config = dict(
    encoder_bias='all',
    decoder_norm='layernorm',
    residual_init='none',
    optimizer='soap',
)
Rows from block 3 of the image encoder of a small image captioner, named by matrix and row number. Rows with one number within an expert belong to one neuron, the router's apart. Each number is 200 + 20 x the weight over its row's rms, rounded and kept within 0 to 999. All counts start at 0.
Before each expert's rows are labels from the 100 images, of 14976, where the router gives the expert most weight on average: "top examples" is what is common among them. Only what is clearly more common there than usual is listed. The data: rendered made-up planets. In brackets: how many of the 100.
# router: router (encoder.blocks.3.mlp.router.weight, 16x256, trained with AdamW), inputs 128-255
# gate: expert gate (encoder.blocks.3.mlp.gate, 16x64x256), inputs 128-255
# up: expert up (encoder.blocks.3.mlp.up, 16x64x256), inputs 128-255
# down: expert down (encoder.blocks.3.mlp.down, 16x256x64, transposed), outputs 128-255

# expert 14
top examples: moons: zero (71); cratered rock (65)
router.14,189,143,196,201,198,214,210,184,215,222,189,210,166,209,204,206,187,212,181,213,158,229,203,195,207,213,170,194,194,193,205,199,243,166,207,216,169,197,192,181,175,193,173,188,197,187,188,196,191,199,206,195,192,179,196,147,214,204,215,245,241,196,192,196,181,195,196,204,157,185,176,190,187,177,197,202,205,178,217,187,192,204,183,201,233,211,213,228,176,207,197,170,195,210,222,187,250,179,231,234,185,205,189,231,195,225,239,228,166,181,160,203,180,198,176,194,200,179,192,190,185,197,237,191,195,202,229,224
gate.3,207,225,227,183,199,170,193,188,142,157,201,178,201,200,202,180,213,198,210,197,239,200,201,183,172,189,213,212,179,208,185,201,163,221,198,170,184,198,213,202,196,212,237,213,186,214,200,183,206,165,196,206,191,203,206,210,209,187,199,180,190,193,250,187,218,244,228,225,259,212,201,197,225,206,204,201,189,244,193,209,187,201,241,195,210,219,200,198,205,226,207,210,212,206,178,213,199,202,198,205,198,200,207,133,214,211,200,198,205,210,201,291,203,207,237,211,166,201,188,214,200,188,182,200,188,212,202,201
up.3,205,162,184,202,198,146,214,219,204,199,196,180,195,206,177,200,187,161,178,208,195,206,199,169,210,210,151,173,200,197,199,193,205,200,224,183,180,194,198,197,187,175,197,198,169,203,190,206,192,185,200,203,207,220,216,187,181,204,200,211,205,214,204,218,196,207,200,187,189,190,212,198,191,199,193,181,200,198,182,180,167,187,206,205,199,192,196,205,234,200,184,202,177,221,231,189,211,180,201,199,177,215,179,214,241,203,225,192,193,185,197,237,197,221,200,196,213,196,201,196,192,219,199,214,246,189,196,208
down.3,204,248,207,211,200,206,196,203,206,206,217,202,200,197,199,196,206,213,213,200,166,190,206,143,199,254,199,199,196,200,208,221,196,196,194,168,195,205,172,200,211,200,200,200,203,203,229,196,199,205,200,183,200,208,240,189,192,198,199,192,213,169,214,200,194,203,148,184,181,203,220,212,201,164,200,198,191,198,203,206,196,199,185,183,175,185,208,198,130,200,199,289,198,178,183,187,198,287,206,193,240,243,219,201,232,201,209,219,210,209,178,185,192,198,187,187,196,197,201,191,219,201,205,257,190,200,199,207

# expert 5
top examples: cratered rock (88); full (75)
router.5,188,162,191,202,207,226,211,196,226,220,185,199,170,220,200,205,190,210,188,208,178,218,202,201,191,212,165,203,193,202,200,195,236,153,202,223,181,188,192,183,175,187,170,180,199,189,188,209,196,197,207,193,187,186,201,154,209,212,226,244,238,206,192,193,177,196,185,218,166,184,174,179,179,185,191,201,211,172,209,187,202,213,168,217,229,209,213,223,186,210,200,174,194,212,214,182,254,195,221,241,185,209,196,244,194,236,237,220,184,173,155,203,186,198,179,199,202,187,182,190,197,185,228,198,206,197,221,214
gate.6,202,220,201,196,202,189,200,195,191,238,200,188,207,205,175,200,190,199,220,206,211,193,192,199,199,155,206,193,136,162,175,200,211,197,186,170,198,200,199,143,230,200,205,200,182,240,222,144,209,200,183,191,205,164,255,201,203,200,201,138,200,201,200,197,263,200,198,220,207,234,202,185,200,231,225,222,186,200,185,200,249,197,201,199,200,207,193,194,203,210,201,201,229,191,199,202,203,200,189,200,195,188,201,198,152,193,197,193,206,200,200,200,195,198,250,210,184,201,195,238,201,277,218,187,227,200,194,193
up.6,203,216,213,198,194,166,194,196,201,247,199,207,209,201,200,194,198,215,216,206,181,161,169,196,249,204,175,196,191,185,150,199,172,198,198,202,214,200,198,195,198,196,204,229,199,159,210,180,217,202,184,178,199,197,225,202,218,207,196,193,198,195,210,191,218,199,203,212,229,209,201,202,201,272,215,204,162,196,198,201,203,175,187,195,201,194,197,190,201,196,186,208,212,196,271,232,182,213,209,200,198,150,192,194,155,204,196,203,201,208,199,207,198,199,206,203,213,178,199,204,202,199,201,186,193,206,171,130
down.6,211,226,184,211,206,199,210,180,201,158,200,163,216,205,230,202,198,198,218,227,221,199,169,201,202,200,199,188,200,201,180,223,201,199,120,195,216,201,197,220,195,177,194,217,150,232,184,216,199,187,199,205,202,201,234,206,203,187,160,229,200,170,187,177,200,201,202,209,193,215,213,214,199,223,222,166,196,208,195,191,182,191,212,203,226,228,146,161,185,194,194,195,205,207,223,196,187,203,201,205,186,274,200,216,196,197,195,206,198,200,214,201,200,195,196,192,205,218,196,224,212,193,267,200,194,192,199,200

# expert 1
top examples: moons: zero (80); cratered rock (60); full (59)
router.1,196,153,196,209,210,219,204,187,206,220,185,204,185,212,206,199,190,220,180,203,166,215,195,208,199,194,168,183,215,196,203,185,239,174,198,220,170,191,190,183,173,181,163,180,203,187,187,203,186,208,211,191,197,189,202,151,211,198,216,237,243,211,185,202,171,205,194,210,164,190,180,185,176,180,203,198,199,174,212,174,205,201,170,212,221,212,220,222,185,217,201,181,192,210,223,187,248,181,217,229,187,201,186,239,186,233,222,226,179,181,154,205,193,196,166,196,200,187,183,190,186,186,224,191,209,208,228,222
gate.4,189,213,201,200,181,200,187,199,205,199,200,188,214,200,197,199,221,207,226,194,201,194,199,200,198,203,200,200,200,199,203,215,198,201,199,178,207,200,200,200,255,198,258,202,188,196,200,201,200,201,201,197,201,204,227,203,208,176,172,201,184,200,201,199,200,200,197,198,222,205,243,305,200,200,296,201,198,208,204,200,199,203,232,200,200,202,200,198,200,200,210,205,200,200,200,133,52,222,222,201,220,153,198,225,200,198,188,206,200,201,215,199,200,200,218,203,201,200,201,203,211,198,195,201,199,200,197,148
up.4,203,205,203,207,200,202,176,199,206,190,215,195,197,197,185,168,209,220,185,193,199,203,183,200,158,200,201,201,201,201,204,244,201,198,201,201,210,190,207,201,199,199,203,182,194,210,205,198,202,200,230,204,226,237,200,201,200,175,200,223,145,196,192,199,261,179,214,199,210,196,205,212,201,194,219,203,205,205,201,199,200,208,202,181,196,202,199,194,199,209,200,200,199,206,169,196,170,214,261,188,215,195,193,203,185,138,179,205,199,202,213,197,217,200,288,187,199,218,231,202,202,195,182,201,188,200,112,198
down.4,171,198,177,197,200,200,254,197,210,220,198,202,202,198,201,201,197,198,205,199,203,200,208,207,315,200,202,202,196,231,208,201,179,201,191,198,207,206,201,201,199,211,203,202,202,196,202,202,198,197,197,198,192,192,205,194,197,201,193,187,175,211,200,200,217,200,188,200,200,195,196,254,255,212,199,217,159,194,166,117,195,185,195,201,200,189,198,199,200,213,199,198,314,202,203,211,196,199,215,184,192,197,200,197,200,199,220,185,200,200,203,206,197,201,210,200,202,174,185,203,200,197,203,180,200,201,198,201

# expert 0
top examples: rings (72); crescent (71); cratered rock (41)
router.0,186,157,191,193,206,215,213,180,211,220,184,200,166,215,220,206,191,211,193,212,160,233,203,194,200,206,172,199,200,198,208,209,250,172,206,217,185,188,195,189,158,201,174,182,204,177,207,200,199,203,193,189,181,183,195,154,203,206,213,241,243,217,180,209,174,207,194,206,166,194,177,180,186,175,193,205,206,182,216,181,199,212,177,213,214,205,210,219,174,214,205,175,208,222,213,197,241,188,217,237,190,206,193,238,187,223,231,214,176,182,148,199,178,196,167,196,187,190,182,189,187,194,230,195,206,213,236,215
gate.4,205,208,197,214,177,188,171,197,149,196,188,200,200,179,196,234,179,204,233,213,172,165,215,187,203,210,192,207,207,197,220,168,200,197,206,205,203,208,231,199,205,249,195,206,201,219,248,192,241,200,195,159,194,197,268,197,199,227,198,115,202,203,178,233,217,200,204,210,216,250,203,199,179,192,204,203,197,206,214,193,189,195,187,172,195,169,192,200,173,199,203,236,221,190,206,192,182,205,187,195,178,204,206,126,187,203,183,205,152,206,196,162,202,202,197,199,193,178,206,201,207,268,201,198,199,203,201,202
up.4,193,185,178,157,191,203,199,200,228,235,195,200,183,236,184,203,232,237,202,164,217,147,197,233,168,193,238,185,190,167,185,155,188,201,195,164,201,145,168,203,212,179,245,181,200,158,175,202,181,198,202,214,213,224,195,206,207,186,197,230,195,143,217,237,215,200,168,198,202,155,196,232,233,216,223,206,208,199,174,197,178,218,225,208,203,200,229,199,237,196,188,193,206,228,206,162,206,201,208,200,205,177,192,190,226,191,201,199,203,186,201,205,217,194,219,199,214,221,197,219,188,168,202,200,139,197,199,192
down.4,185,199,178,194,215,228,209,218,223,243,192,200,203,219,220,196,224,187,194,188,211,185,201,207,183,196,256,213,200,197,212,199,159,200,165,201,180,165,201,207,207,167,210,204,219,211,181,220,203,201,175,170,224,178,170,218,210,162,206,199,175,199,191,193,234,206,172,162,192,185,195,232,212,200,225,203,208,208,191,194,233,211,200,194,219,204,205,169,204,165,177,150,205,204,208,263,212,207,192,201,217,192,178,213,199,166,164,162,186,208,210,203,229,187,199,182,200,250,218,205,223,161,214,249,205,193,226,200

# expert 6
top examples: moons: three (89); glowing rim (81); cracked ice world (36)
router.6,181,140,171,188,196,239,186,173,215,189,205,215,169,212,213,202,213,201,177,222,202,204,216,205,187,233,202,203,209,195,219,218,212,175,195,217,171,194,185,218,173,198,197,208,205,214,202,216,199,168,177,216,191,215,179,165,185,166,229,226,231,178,202,200,163,223,190,222,169,165,202,195,195,157,178,207,197,183,229,215,176,203,201,163,229,223,222,217,205,214,199,162,201,229,178,190,228,198,205,243,175,217,222,232,198,221,215,209,177,210,177,200,224,196,177,209,186,216,179,195,178,214,206,210,208,200,232,231
gate.4,200,235,238,203,186,172,182,224,198,197,193,190,225,192,196,201,183,201,235,198,198,231,213,206,215,185,163,215,200,201,179,191,202,224,198,210,218,178,247,187,220,244,192,165,197,160,209,222,210,248,219,214,199,182,219,253,200,231,199,161,197,202,180,193,234,187,199,227,222,220,177,159,192,235,238,193,196,202,194,192,215,178,222,221,192,198,200,199,201,233,196,200,200,196,210,240,178,178,187,192,208,171,180,162,203,200,184,192,225,200,243,201,195,200,216,171,195,162,224,214,183,188,219,173,195,197,185,180
up.4,196,162,181,199,209,201,207,195,200,197,206,207,195,199,233,185,208,205,178,204,213,172,189,193,194,195,245,192,259,193,203,198,188,189,199,198,163,204,167,197,177,161,212,210,192,226,194,188,197,160,194,201,198,231,188,159,219,175,206,215,187,186,227,186,175,210,202,195,176,194,203,231,206,190,178,206,196,206,210,209,192,217,219,199,219,210,198,202,206,189,236,198,208,219,199,199,199,202,211,234,196,229,231,229,200,194,240,200,213,198,176,197,206,200,205,232,215,217,165,193,193,200,174,226,203,221,203,201
down.4,179,170,202,141,197,213,164,183,202,206,210,202,217,201,190,199,198,201,197,207,200,201,226,190,158,207,203,190,216,127,195,191,186,209,157,184,183,181,154,190,186,191,155,203,200,198,179,227,204,210,203,200,227,195,198,196,256,176,235,208,190,200,212,197,201,234,174,202,209,200,199,203,183,193,212,199,214,202,200,198,201,262,199,185,223,207,168,199,241,237,203,180,245,215,199,201,248,174,237,245,185,198,200,208,189,199,211,183,201,180,205,229,203,204,200,197,206,202,184,213,166,177,214,205,210,201,196,242

# expert 2
top examples: moons: zero (100); desert world (55); crescent (54)
router.2,196,159,188,206,213,211,208,195,215,206,173,209,176,209,217,216,194,214,192,207,163,230,191,189,197,212,163,195,199,193,196,195,238,176,204,208,177,186,193,194,168,199,167,181,199,188,198,209,198,204,210,186,197,188,207,157,207,211,220,245,246,215,192,203,172,208,196,207,160,179,178,182,189,164,192,195,225,177,229,187,190,220,184,220,208,209,219,221,175,214,202,164,197,228,221,196,249,184,223,222,177,214,200,230,188,230,227,208,182,178,154,205,183,200,159,191,201,181,179,190,181,192,234,200,203,203,227,229
gate.4,114,199,199,200,191,199,200,199,200,197,200,199,201,202,200,200,208,199,200,200,200,200,195,201,200,201,201,185,200,200,201,210,133,200,191,148,200,206,199,201,200,200,232,200,26,198,200,200,200,200,200,201,200,200,206,199,238,153,200,201,200,200,200,199,200,200,185,200,201,199,217,217,200,200,228,201,199,200,200,200,184,200,203,200,200,201,199,199,201,200,199,200,200,214,241,201,200,198,198,201,196,192,200,195,177,201,168,200,176,201,208,260,200,200,200,199,199,199,184,201,199,200,200,200,200,200,197,197
up.4,197,195,198,196,201,120,201,205,201,200,199,200,161,202,200,207,200,199,200,198,200,203,197,203,193,149,198,200,201,202,201,199,285,198,200,198,204,77,228,216,200,163,200,199,173,199,198,200,199,235,201,221,200,200,199,200,212,242,200,202,143,200,200,201,201,219,204,199,201,195,198,190,199,201,202,200,200,200,200,200,204,200,228,205,200,201,201,200,289,200,199,199,199,201,201,201,200,197,199,199,199,128,199,200,201,199,200,218,198,205,204,133,201,200,200,198,202,199,202,202,199,198,201,200,200,202,200,199
down.4,200,68,246,199,200,200,200,200,201,203,200,201,199,219,200,194,200,201,200,200,198,200,249,192,201,200,200,200,201,200,200,200,201,200,199,200,200,200,200,199,200,185,200,199,200,198,200,199,198,202,200,200,203,200,200,200,200,199,100,200,199,198,200,200,200,200,200,199,199,199,200,244,211,200,201,200,200,205,225,200,201,200,193,201,199,185,200,199,200,200,199,200,199,200,199,188,199,208,203,194,223,201,200,201,200,211,200,200,274,198,200,200,199,200,187,202,199,201,200,201,211,201,200,200,190,260,200,200

# expert 7
top examples: full (68); moons: zero (63); rings (60); cratered rock (58)
router.7,194,154,183,191,200,216,203,178,212,217,194,213,180,215,213,220,192,208,186,204,178,232,186,195,196,216,166,200,206,205,196,198,234,162,208,221,180,190,202,186,168,197,176,186,201,192,201,195,197,204,188,186,200,181,198,159,210,210,211,243,248,205,201,210,170,207,186,212,157,185,174,182,176,171,194,191,203,181,220,179,185,208,171,208,225,210,213,223,190,204,195,188,193,210,221,180,250,183,224,252,184,207,190,245,202,228,232,204,175,175,154,201,181,195,177,200,202,185,186,205,190,200,231,202,208,217,235,222
gate.4,199,273,201,200,217,221,200,203,202,184,200,200,201,205,200,177,202,201,200,197,200,191,200,200,177,202,242,200,200,211,208,200,164,220,194,199,202,220,199,215,202,200,209,216,201,227,201,235,200,200,207,198,243,212,192,227,167,187,217,196,199,200,200,201,201,200,237,200,205,200,237,206,203,206,205,180,201,200,200,200,200,200,215,201,198,200,200,106,181,200,187,200,200,200,155,200,174,201,200,154,201,211,208,179,194,190,197,200,220,233,228,200,200,200,200,198,192,201,197,199,258,199,200,200,181,200,139,200
up.4,201,199,196,200,159,249,199,201,208,217,198,197,206,214,202,204,210,216,220,203,202,197,233,200,201,212,210,215,167,206,221,197,212,169,216,231,205,198,191,197,258,237,182,289,203,170,201,183,210,198,200,194,228,204,196,199,210,195,208,199,198,175,199,194,232,211,200,199,203,185,196,192,192,180,197,199,200,204,190,201,206,203,195,169,189,200,209,190,202,214,243,214,200,189,186,178,196,208,198,204,208,196,195,197,198,202,192,197,201,225,200,201,202,200,204,185,192,261,223,189,216,186,195,212,191,205,223,201
down.4,196,205,184,203,199,213,201,201,206,205,201,196,200,200,203,205,202,187,201,198,196,198,209,256,200,200,200,200,199,185,203,201,205,169,185,201,204,202,197,199,209,179,200,201,200,201,202,170,200,209,194,202,192,198,198,198,187,183,197,73,198,200,165,201,201,148,191,162,202,193,204,204,197,245,199,199,199,201,199,190,203,201,194,179,200,194,205,200,198,168,134,297,209,200,187,214,220,212,182,193,200,201,199,200,199,199,195,193,200,205,212,200,201,172,200,193,234,200,206,196,211,249,205,202,200,183,201,198

# expert 3
top examples: moons: zero (57); cratered rock (56)
router.3,194,145,191,202,204,212,201,191,214,208,184,190,166,207,211,209,196,207,195,213,169,228,202,201,215,205,173,199,199,193,210,196,234,165,206,211,179,189,189,184,176,196,168,184,196,196,197,199,190,211,213,186,191,186,198,148,207,202,218,243,245,211,182,202,170,206,186,201,168,188,179,191,182,174,192,200,213,175,209,182,197,217,175,223,219,216,219,226,177,214,200,181,200,227,215,193,239,193,231,242,172,208,181,243,187,223,234,218,174,189,150,212,175,198,169,199,205,185,188,204,189,201,221,194,211,206,224,219
gate.0,216,211,199,164,225,203,199,200,173,188,209,204,202,180,224,195,197,201,140,198,223,200,191,215,185,202,240,153,201,200,201,200,200,230,193,214,193,166,203,229,200,200,199,206,221,231,192,220,198,173,214,212,236,204,184,254,160,189,223,185,203,205,233,203,213,194,245,197,211,198,239,231,198,194,202,199,203,198,197,218,216,202,210,197,208,207,196,192,196,187,175,194,171,199,182,214,228,175,208,190,205,204,206,165,201,194,198,206,201,190,214,243,198,201,224,203,194,231,198,195,201,191,172,205,223,178,181,204
up.0,192,201,201,206,197,167,179,202,184,179,201,199,202,198,238,199,205,202,196,224,197,199,166,210,187,217,206,200,198,238,205,233,146,213,200,212,201,209,223,218,181,226,203,231,267,201,211,239,200,239,195,198,183,205,199,200,204,213,208,197,224,201,202,202,166,193,200,231,199,197,212,151,199,200,200,154,197,193,201,179,200,170,200,199,199,201,197,199,201,197,189,198,195,167,154,237,202,205,199,201,178,263,222,171,198,223,198,245,227,197,217,241,192,201,242,205,201,198,197,199,213,200,199,195,184,198,196,200
down.0,200,200,209,195,185,198,203,172,162,230,201,199,228,185,185,212,205,195,192,208,203,197,201,198,201,200,188,165,196,197,179,197,192,208,205,207,185,204,217,179,199,206,206,220,189,196,202,197,203,202,200,197,203,258,219,178,203,202,217,198,208,229,218,176,120,199,199,210,221,248,199,174,198,196,158,199,201,208,203,216,195,204,199,193,197,200,206,203,198,204,206,209,205,198,180,201,212,31,196,220,198,200,198,181,198,205,211,208,195,182,197,233,198,209,203,199,199,226,198,195,194,201,203,214,214,201,226,192